From a checkpoint of a small segmentation model: decoder widths [32, 64, 96, 128].
Rows from block 29 of the encoder, named by matrix and row number. Rows with one number belong to one channel. Each number is 128 + 32 x the weight over its row's rms, rounded and kept within 0 to 255. All counts start at 0. Numbers have three digits each. After the name is the row's rms in percent of the matrix's.
# conv1: bottleneck pointwise conv (encoder.blocks.32.conv1.weight, 160x496x1x1), inputs 124-185
# conv2: growth 3x3 conv (encoder.blocks.32.conv2.weight, 40x160x3x3, transposed), outputs 14-20, a 3x3 kernel for each
conv1.80 099:178098097182166127107103076149095094084116170071093136088104181086128125128082102131125167079088100139195134125161122116159142139138124135164170121087099153146057129186071105090174116136
conv1.81 102:137175178138104117065139109153174151165129085070119156158107164043155125125176125138114144104107159094136106082123124160158106067119071164190142080130136123072127165173156130170184139116
conv1.82 098:132090150086054079110135126111122127148072117123133139113152177163098139147174129102116061143118136165112086073135082105096111134078147161132108160129130103146130138081199115074092105151
conv1.83 100:159142114150110075148109107039105116111136143099131144087163151124097079090107142174178171114128123126076087098125164146089141143104108080107133116107143115120094171100123125158089174096
conv1.84 101:101123117215124112190119182118147094171157127197131156126112155157114086105148091130127104086084130142083161097125094128131085098141153162091159204113129124092122121082126200115154116139
conv1.85 096:114159170165167149101134146151162106139133174107094120139138071116151158118132136139111117117098099150151061117188170136111112049097132169146202124079191164148142081130117135076031114149
conv1.86 102:121153152199096108146109137108125089076115132151123107124101131162171132080109120105087102178124132109099114182091185122036123061121147138088108134091138075099168145115089127108160095132
conv1.87 099:103073128130162140100156104189144094096135123127185132105158109121154173091105076110144128083159198181140118142169122114198138210133164126178163117079106123079133175156058146095119185100
conv1.88 102:184141159141145095140114149091157105081092169127129192120113126178102129088111102165176122101157127118116121104167062124134175114139096129112171132143066144150196084131125113118128201080
conv1.89 100:118099062110153127107094124094116126138156143167102131111139080123146128115118143157126118158122150162110132073193101188149090149113152100128090145146119130133145098150083133148149089060
conv1.90 093:139121157156171143106116141135125107112151117149088108108132206073099144118170114095127139169082131099118112092140125111153127167168145164177086173204159105132191143100131166091112152114
conv1.91 100:132119087212082111170122109122089186200121115138116138049128156165126100157151140116090150107120110056150082073135126142157181128070159126212133161095068146126088160094139154152063110080
conv1.92 099:099141103119128065080154149142101143130086091076160101121116180145106171118150131082115114120154090189135134205147065115096088152208136128134125117084164185119028125112132175159133159112
conv1.93 096:064112130161140123162129119082154163174109144156147117147112213126202125135136091135114185173120095075170103089113088096144089133160126168115120114147124143053147150094137100172111129127
conv1.94 100:122102185096172115164119109148139093116125146056136155150120097117139095127165205107127063093184153181106191141118135100110136172154082091094187179124091114176117196148151107189083091120
conv1.95 101:162141148142091086061094086138087131130153136114118133131198146158121117072120150154108187196091151129121122139101133124138170154110148085141144161108108079114148166165121156106143138089
conv1.96 098:119123105113073157155129142111179157074097172114169105078142116118133111143126134123108089179116172096114095161111100162114115135102129128115105089078111128145139149138123114102101149126
conv1.97 104:103046147028115119074113125119088104118109126114129108129118141132154115070126170116133160168117141094156087171158143140093163088132147083157164119108180133117132130141074150158092127150
conv1.98 099:161141122149098166147184134120091161157063164041131146138123117124094110156083163123151127159180108094177145107072136205110100107136145114096141128152201120143147140152119149128086137097
conv1.99 097:099204138105191123145123065115102171139135091156108119067136143131193165099126132130155091104145115128118074172187090177088128115174143098118146094114122144151085080120074139145137133139
conv1.100 101:196092115131118151105157063172090139132096124129154173076141194099109165126138155106096144091135112116130116114093167097129106120159082143083147113125186175178166141147162144146143102150
conv1.101 107:178107177115101122086077143146171140209184129131112137139098124199173170130133134110058117047149141108129081155090088149079094136148108163054119114166108088139204155111159158102159126154
conv2.80 102:069119094127163121131116139173104146109154117126176094113136118100142126105131111160084121099146130151125080070090155098130106096118100123148127172077070171121129163135099137135107188123124
conv2.81 101:051075132135064091077123126104140171148093221176128137102110140091138208127077192110093090129139096119105182113145105157158105120166172125170183104133122137192101147090079115186131129144128
conv2.82 098:132103149154113097132111071087164136151164101097192086136176113147157079184120116193126103136174113103082114128122130083140146134111191144091094142117141166168081114100184123138148167107123
conv2.83 101:136118095162133207143185101132103102139177177123168167153135094195147140153104141094099109146154100128147115074152155183114104117168130108125129104127093162151138130055171105124178080152146
conv2.84 103:096104137090117145078068084101145082106053100110167184134112102148169114099090122120146131087146087128128135091100152107109085105121092107137146089072104108081127116072057192103140117107126
conv2.85 104:106116080113125105134103136117142111111095057254064133126148177128079128142116130130106169143133180097145099138129110136130123167151117048112081126138204165138146137115155122180110144141105
conv2.86 100:155135183147162201126164155126066167135122112142160143130102145152197128118120148107164102085135108119124173098106100096139120139118090088127181127141099104104191096110142149144117109089135
conv2.87 095:148070100097114116084094067151177124083144153145148103118138158139200148176076145128120083109121100132136150113167131124138191154119101099165100127111108142153097099106101150107161134089124
conv2.88 103:138193175134157119148182103114113150147146140141093102095171115137202128135133090126118117208176094170127159093108124185157140150133216102130164086192095120084085168145140128110102167144123
conv2.89 098:106113116090108053160137069111167080162129178151137145114163150115175147182085134109136093125168086189115160140106129155115125082161093120134060086126108112126155135140151134152064138094084
conv2.90 094:101123125155140171111094149105148157172112179144099171151075114157116156065157131177108128121138145109158150129134131096161092110153150069130103115036108109070137149171164114171062157085159
conv2.91 091:131117117117088136130120181139089095087189131123120156130065095154123102111129098154129066125128141155147116141116128136142104186115078095149168124208145065177136108093105068130126164151084
conv2.92 103:113104137128179175141186192109132148105139096138119081134135100081104151183130131150128142076126131101123154102135083062109123103131119090110160140138148185191128123175089105109084175165183
conv2.93 102:143109106173129150078141131133113133128096108084149172113111182117103123110102114133058141088088113154146133139110138095169095175178132113182132104084061141116149081132038130049176168146126
conv2.94 101:105159141136105121132116124114161149087139132114147108138149151159117129165148165134166089137116128181151138193167148235128108073114102164152097154154095133152050076129077141117110101132161
conv2.95 104:141120088131084117029071098120143146157169063121101093146140137167152090143094128147091062161088178157137159098174146134121059176108134100179105138194104179134152147122155128088139108057126
conv2.96 099:104151122157104068145135117065143143082154134090190153097116105137142125094148115094125162170152141162170162156135105168102113168154097088171133136108091126166208168073118115160138154114127
conv2.97 098:143145131089178059146149147159130099170079150145126135169144088112203138119170098130121157195165098167114153120123122131138096138137120114135125159085155112140147114113118147126106104115242
conv2.98 104:164157074130110078135140132023116109151132125132170176090103110051093148137133089129110127155130142144158165143165134130071103133126101096129121089106159112149175089163141079174158085154113
conv2.99 104:124056113064083085115094151129107149158114141089131196155125098104096129102086086105114086078147073123084153181110085124141155167126127116127222109127100087137178107089113084122166079109115
conv2.100 095:102165106107178137180148114145099153120126179062117161153149177100137190163086078122154146125083153139177128108109126191169098147132116124160084110156157162134089123137150197137186165120104
conv2.101 098:115124072149176155142056118142134114120126172132167082158123095137120215105145177144129115159110139114171169133105118115147107078113139066187140094128049117108158112159160100163150139157105